config = dict(
    model='masked spectrogram model',
    dataset='chords played on synthesised instruments',
    train_examples=52083,
    n_mels=64,
    hop_length=160,
    input='log_mel',
    win_length=512,
    method='mae',
    mask_ratio=0.5,
    loss='mse',
    encoder_arch='vit',
    encoder_norm='layernorm',
    encoder_norm_position='pre',
    encoder_activation='squared_relu',
    encoder_mlp_ratio=4,
    encoder_head_dim=32,
    encoder_fused_qkv=True,
    encoder_bias='all',
    encoder_qk_norm=False,
    encoder_parallel_block=False,
    encoder_inner_norm=False,
    encoder_patch_size=[8, 16],
    encoder_layers=14,
    encoder_width=320,
    encoder_positions='learned',
    decoder_width=256,
    norm_pix_loss=True,
    decoder_layers=3,
    init='orthogonal',
    residual_init='none',
    optimizer='adamw',
    lr=0.00075,
    beta1=0.9,
    beta2=0.98,
    eps=1e-10,
    cautious_weight_decay=True,
    steps=40000,
    batch_size=64,
    epochs=49.2,
    lr_schedule='cosine',
    final_lr_fraction=0,
    warmup_steps=4000,
    weight_decay=0.05,
)
Rows from block 9 of the encoder of a small masked spectrogram model, named by matrix and row number. Rows with one number belong to one neuron. Each number is 500 + 25 x the weight over its row's rms, rounded and kept within 0 to 999. All counts start at 0. Numbers have three digits each. After the name is the row's rms in percent of the matrix's.
Before each neuron's rows are labels from the 100 clips, of 14976, where the neuron reaches its highest value: "responds to" is what is common among them; "peak in band" is the frequency band that holds the peak. Only what is clearly more common there than usual is listed. The data: chords played on synthesised instruments.
# fc1: MLP up (encoder.blocks.9.mlp.fc1.weight, 1280x320), inputs 0-79
# fc2: MLP down (encoder.blocks.9.mlp.fc2.weight, 320x1280, transposed), outputs 0-79

responds to: white noise; pink noise; instrument: plucked string-like
peak in band: 4000 to 8000 Hz
fc1.538 146:513488484435494480484462483521484468511516502509507513511496545506500496558505503493533500521503457481471499543459448529473511501472475507548529474519516480514535512460481489526529481473502546492468486517531529511496507468465500474543441526
fc2.538 139:531489475474521501459516498479472504525518503543480514516509501530476515473500523517551570546517506478491493511532549482492494511483536461489468477478560505514483509466499473511499493511504509488515489472490519487484466485558578479477533465

responds to: white noise; thin (high-pass); clipping
peak in band: 4000 to 8000 Hz
fc1.726 136:539510467514503485475508511531496466474515499512490538497492488512511518505477527492487516500540452498481497530488506514509491524474527512545541501517501479524532474472466469489480473472527483482442533517503524512500490464475488466507476521
fc2.726 140:514524478489503521491492487487490472499499501497498486477511533521545526516519490483483466478502496435519523511523509510472523539483511533481497473512502493525500511422528500517500529489537504478451503483471526487530493524470484431498503552

responds to: strummed; vibraphone-like
peak in band: 0 to 250 Hz
fc1.51 143:513500469483449501503470480481507487503519495501495494478519462509539490498538496467511467462516513494500469508533484542538473497443467512554492517545474451527475476503466535510510461496518453484460521480532495493507491526464484512516494472
fc2.51 148:490465517462546486509502469499527514487464485516480466475535512431504528523513467526529538508489535510460538491499499483471457510508510506534518490495495470526471462512531515518482512503556506510514481517475488520486488527540551468500518479

responds to: rumble; strummed
peak in band: 250 to 500 Hz
fc1.269 124:479500512471488509467452504488511490562505507502468500520515513523516469501495490484539530457528508436507500509490489497512517473489493495489484551520498541548524471473439505513533468453500492486499535473495489493512428488500472494516446501
fc2.269 126:513536500476496486546503490499473513491505515525501497499524529485488445485509483493546514504508495457492455522477467492550478471486536496500494495514545502502531533480511508501484547518525505525538480536537475521518488471550505492491530493

responds to: arpeggio; playing: arpeggio up; organ-like
peak in band: 4000 to 8000 Hz
fc1.397 142:494533498490492497491512477505525506564516511512502506508535445506485493487462454514537524518512501483483495490525518500517519472493497508512490496466493472514488480507472496498508525550517482530517497521468541493502514455523508508487475486
fc2.397 143:494517482482468479502528474523496457503485522501537507495463477424476535495497516478479476474461436516494498486480518501468499498486516516492500500494482473450498507480495455511481476500556494503507471507467495503532497521486455460461514468

responds to: organ-like
peak in band: 2000 to 4000 Hz
fc1.512 143:515552493524535464519529492522511492489501488517532490527496517510494491480501458487529490521523518521489525492510477515517512465483501441506524504538507543531495468491473478482551475468530498501488502516518530479500475475487547454510469499
fc2.512 145:499500494468468481491474484492485459457480501468492546479510507477526512476484474498531505479493508483453506528525484498496525477468548511516523472499507513520503487493495538484495548454493523543526504470499498522501488519478492500479489517

responds to: arpeggio; playing: arpeggio down; harpsichord-like
peak in band: 4000 to 8000 Hz
fc1.213 139:506516505498482536497477507492534506498497471525522528471514474501498476487480552499526469536513497511485485519514442505503487518460492457527485473544498473522494474489462506458522495517469517460493528507481505478484503495512543466496481517
fc2.213 144:531453471513512499513525515507502534517489525458517488493485477469477547542527460484456497487468508541502511460537548520484532479544493478496507518501488499516506470536518500512511522504536462483486465470478497508499504489541441503513497529

responds to: muffled (low-pass); white noise; pink noise
peak in band: 4000 to 8000 Hz
fc1.334 039:486503487514433460519503474524469527513537475527514495466487489516478515511538543491502529503552493516486508498488501481521535520503472498526512505511516480499477484471527475482517479486511532451514499547524484462438460461496518518528489519
fc2.334 041:506489493523534525478530527500468513534528502506520538517450494461494514537503500526512470493485466503532512500514526492513487493515465457526490531516507565505468528515513527495465462568539517497491500468492493501525500496531520441482488503

responds to: white noise; arpeggio; playing: arpeggio up
peak in band: 4000 to 8000 Hz
fc1.604 133:553474460486535507518452482490521490515506500478475520475518490520528547540497466453526503467514464465483506507468488505503538489488489513526521489481488503512514511484517473501485503495513438518507508503504517505471510458507478490528487512
fc2.604 139:476477509489542497521516515504501476464483496549515498509491472543487501488476545524469499530501515508488481484483534518502522475488511502456502487513537485502473482485504527463461494514544471527492516497454517532519504536486541505512500487

responds to: white noise; pink noise; instrument: horn-like
peak in band: 0 to 250 Hz
fc1.183 148:544473502467518492470496481489519489533498509520460505526509512527517496508536527501541514517503456492457522533539492495504474487470567480550482494526503502511517505479486474490504478490511496488509510485532499539486509451501518473522492483
fc2.183 151:488526549539486528545519527466509529476458479510507488484488463508476492465495511503479473482517501545509482531518505500501548498504488522467485536508506507485492490515490512476484489503504517530558496526458501479487503527496512569498468459

responds to: rumble; pink noise
peak in band: 0 to 250 Hz
fc1.45 148:567454522487533474471486509505499466535514501512436555539502504520485501561507531461555457466521488452467510490506512517485487515469524501508478497525497524504486491530495495562499457482501507506484510474522511471482497481503465491524441546
fc2.45 150:535493525514545489523510505476517498537500495579508485524530484489469524452465512477468495522511522510506538510489582471506500463534530491464495482484507517535436465486513510523484488500542508532480505506479499525474502501498497461484516514

responds to: organ-like
peak in band: 1000 to 2000 Hz; 500 to 1000 Hz
fc1.587 158:525432511507495489502538534520482508535452487509499532484533482517469475538477470494464466475506498522535505440519489499523547492525509463512527518500498508528456517480528519499494474462502518511506532520524484531501521511497491463481515500
fc2.587 164:510526486529526509495532486484499510476490474487484525503502479492472521547525451518496496507473496536501488495545497495450527472514443490493537514490487535511508439550486454556508515526529467486542501525439505484531441493524509509496487504

responds to: playing: arpeggio down; square lead
peak in band: 250 to 500 Hz
fc1.744 153:475508481481478451499537475502548499506520489477504467475530498522463530520504507485480514540489466452476532455508541497461522527545493509496509484504510473475524465474524487523499508492496476475491509518481533521480460542464452515497488491
fc2.744 154:505571501520553494514473515526531518470512507479502490550501486476464543497481515470475521525529474503488510506554505462493510507467521528500467464495483518514507504512488479486507492527542501528516501452440513518497519494508508569504503528

responds to: saw pad; string section-like
peak in band: 2000 to 4000 Hz; 1000 to 2000 Hz
fc1.248 179:511505520508505490510512541510501518532482514494513496521470482504461541504516484489462495472513495490494489443539558515534493454540426544483526504512481508492553463499526520491469486493492473526485503480429466453497529461461527524515508530
fc2.248 163:492489517503458523482464504489487514490507476492508495512445525469511448498444512498497521495537498480459475542466446496484490550468516494521483496511517519534467514460487507491505503467485546472546503507513502522505514503519465465473479502

responds to: arpeggio; playing: arpeggio up; mains hum
peak in band: 250 to 500 Hz; 0 to 250 Hz
fc1.542 124:526523463472511527473502511472476493499534521517491481482513526522472524501529468518512468498477480497463467505484431474483484502494456472483480506507512507538521525531469503495518529529468476480507515532547502517484442490509479467527499497
fc2.542 133:537511470487465480472474494496508488489523460497501530519505482514490528522501509495523451522502510532510495528523468448520508472505509486506500476491481488485503484499493491527470518520516502476528497527477549468495484488533520452512520507

responds to: arpeggio; playing: arpeggio down; text has "piano"
peak in band: 1000 to 2000 Hz
fc1.399 134:505497474502478480484472471497482557568466502510522534474478472511517489529511559488484457443528503469481512487550454546487476517445502461544459494523499485475475524461496517495511495465484474490514521532538505493517520514481493513493497499
fc2.399 139:500507501511510480531557471458468510457507516518516494486467478479486507473486479461543463490507538497510498505497496510505524474477484460516551541560498478441574474526517530501528509521512451493512536538533474515493501479483475499502521510

responds to: strummed; white noise; instrument: plucked string-like
peak in band: 4000 to 8000 Hz
fc1.361 136:518490494495497513481514493491511457545518533489476498445500503517504514525521468490509478457532495512472497520484519534486511496503493518520530502509498509517545479525487519518502480474477507500498526510500505519469486491492484483518474538
fc2.361 139:530474477479499533489494515505484512475488494532506478564491503532531519482466529509499460538481512488494503531535501500502497517499562514502500478484522487512462524482512510526482478505482515514496498531518570515498545514511533450481535510

responds to: saw pad; string section-like
peak in band: 250 to 500 Hz
fc1.558 156:525480520506473494511481520490501508471491522505508534475523498510467516464510529517517542541453536523501483481519451491491490500504464509523524482506504506511550483441512529487522498443478529520533510463512492487486524534417562495518469508
fc2.558 153:488498501509481452482486511494513493512487495462511471459510482475518531489436498507488470505476530512476531513542518458486517487476526501511498487511468488517478500506440521495526479506492503542504462496530497549508508506486508541527511439

responds to: saw pad
peak in band: 250 to 500 Hz
fc1.255 161:472482502485489517517518505478539479450482479536509522515489494496467528488510511516513491489528546545508506501483431469515481511510489494502512468502450488490501464494494518467515450515496510521543498519481478493493472500500521473499524500
fc2.255 150:519459508471495467510453449519471512534530503454538498487486516474509478477465524486511473505517494512532524540509498515475497493459465475545447508534510504505512538436492489510467483507498486515463482488521490559497504506495518461498459494

responds to: playing: arpeggio down; white noise
peak in band: 4000 to 8000 Hz
fc1.287 127:498495448484530510504488486497525467510527503493507538459506470523505542526451494475476488452517465495489505521475450507537461496470501530505538530508511453531540475489484494533492471487498470468499488490494514516496466486492496494484495529
fc2.287 133:530476469511510527475502485490515482470481546517496515531505504532519551513467521499495480521525511512489491537516529476489545503505564493467493481489523518507486480525507513469440446532497495485499505544489507509508514534511508482495507515

responds to: playing: arpeggio down; vibraphone-like
peak in band: 1000 to 2000 Hz
fc1.62 133:471507479489507510487499497518554537484512478507515490508498501510504471466489504506458498465451490501506496522518499498527465466496492462514515505515506468493521477502484499490474508495526499407540484560523520495491515485497516516517520506
fc2.62 134:501510546483465462517523472571473473510523531500515543507486516493481502514508473515509504508483509487479528536478513467524471478523531453501498467487507538465488482527515478503494498512559528529489528491471496451472480498523464470517479484

responds to: muffled (low-pass); text has "noise"; organ-like
peak in band: 4000 to 8000 Hz
fc1.563 150:455528495482513465471483522513500509427486529515463512523586481499520500552515503513514515521522551493481495462506513520489492532489513507514547471519504521513522462517479522563569463457490512463438497485487497550473486503497484501481487555
fc2.563 149:491492513491512505505530502531507528449464520558481480514522523517481502500534519515537496512494516448487539477484468485482502484520509506530483491513512484464504501540473550494495505528517541499474499511459494512493522443520462503518503531

responds to: arpeggio; playing: arpeggio down; saw pad
peak in band: 1000 to 2000 Hz; 500 to 1000 Hz
fc1.39 134:505474470510494512476512488487534540556494495503520512490530510513479489533512555463525532505526503486522484490504545484501499517522559479485458517517489471444537507498510512522506515490485502519495503484556523488493554485501489492509532547
fc2.39 144:517526494516515503502494528468498501541480515501474511471549520451478536523491471524523517462545520516502518462496518513517506463547517525511484496473464536511516468578512518513538505510493515496512502490503504497552472542538514508512445512

responds to: arpeggio; playing: arpeggio down; organ-like
peak in band: 250 to 500 Hz
fc1.653 071:535492498501512457485451454473481524515500500518469509511544500514465476470524475529503491494484475499454555457516493523485523501505524454515494523468484486496504484470511561532485513516465521494495502497571517532484468532494502481527491517
fc2.653 071:482484513448495496495529530473487526554458516514511528487541500509482486502476482459500526463475463507484526500495507513455516485485521507487491498487463488473506520485523516519514550491441468513504509531530474497470496497473485470490532493

responds to: arpeggio; playing: arpeggio up; clarinet-like
peak in band: 4000 to 8000 Hz
fc1.276 162:503479477523561528450453521458516497517514502497501507521482512509460468517502493530480516490522519504498500454482529483469478495505489499502493523519493528488547515517439509486499491558543464480474478535478511512497481479526521514536480503
fc2.276 162:511503478520495493518460507470477501484477521464513514506507493493513501537483516525470491502533481470542524509507516536498512533475530532453512467514510466523528497474500486494509462527488496519497486513488480492535495482476490527499516531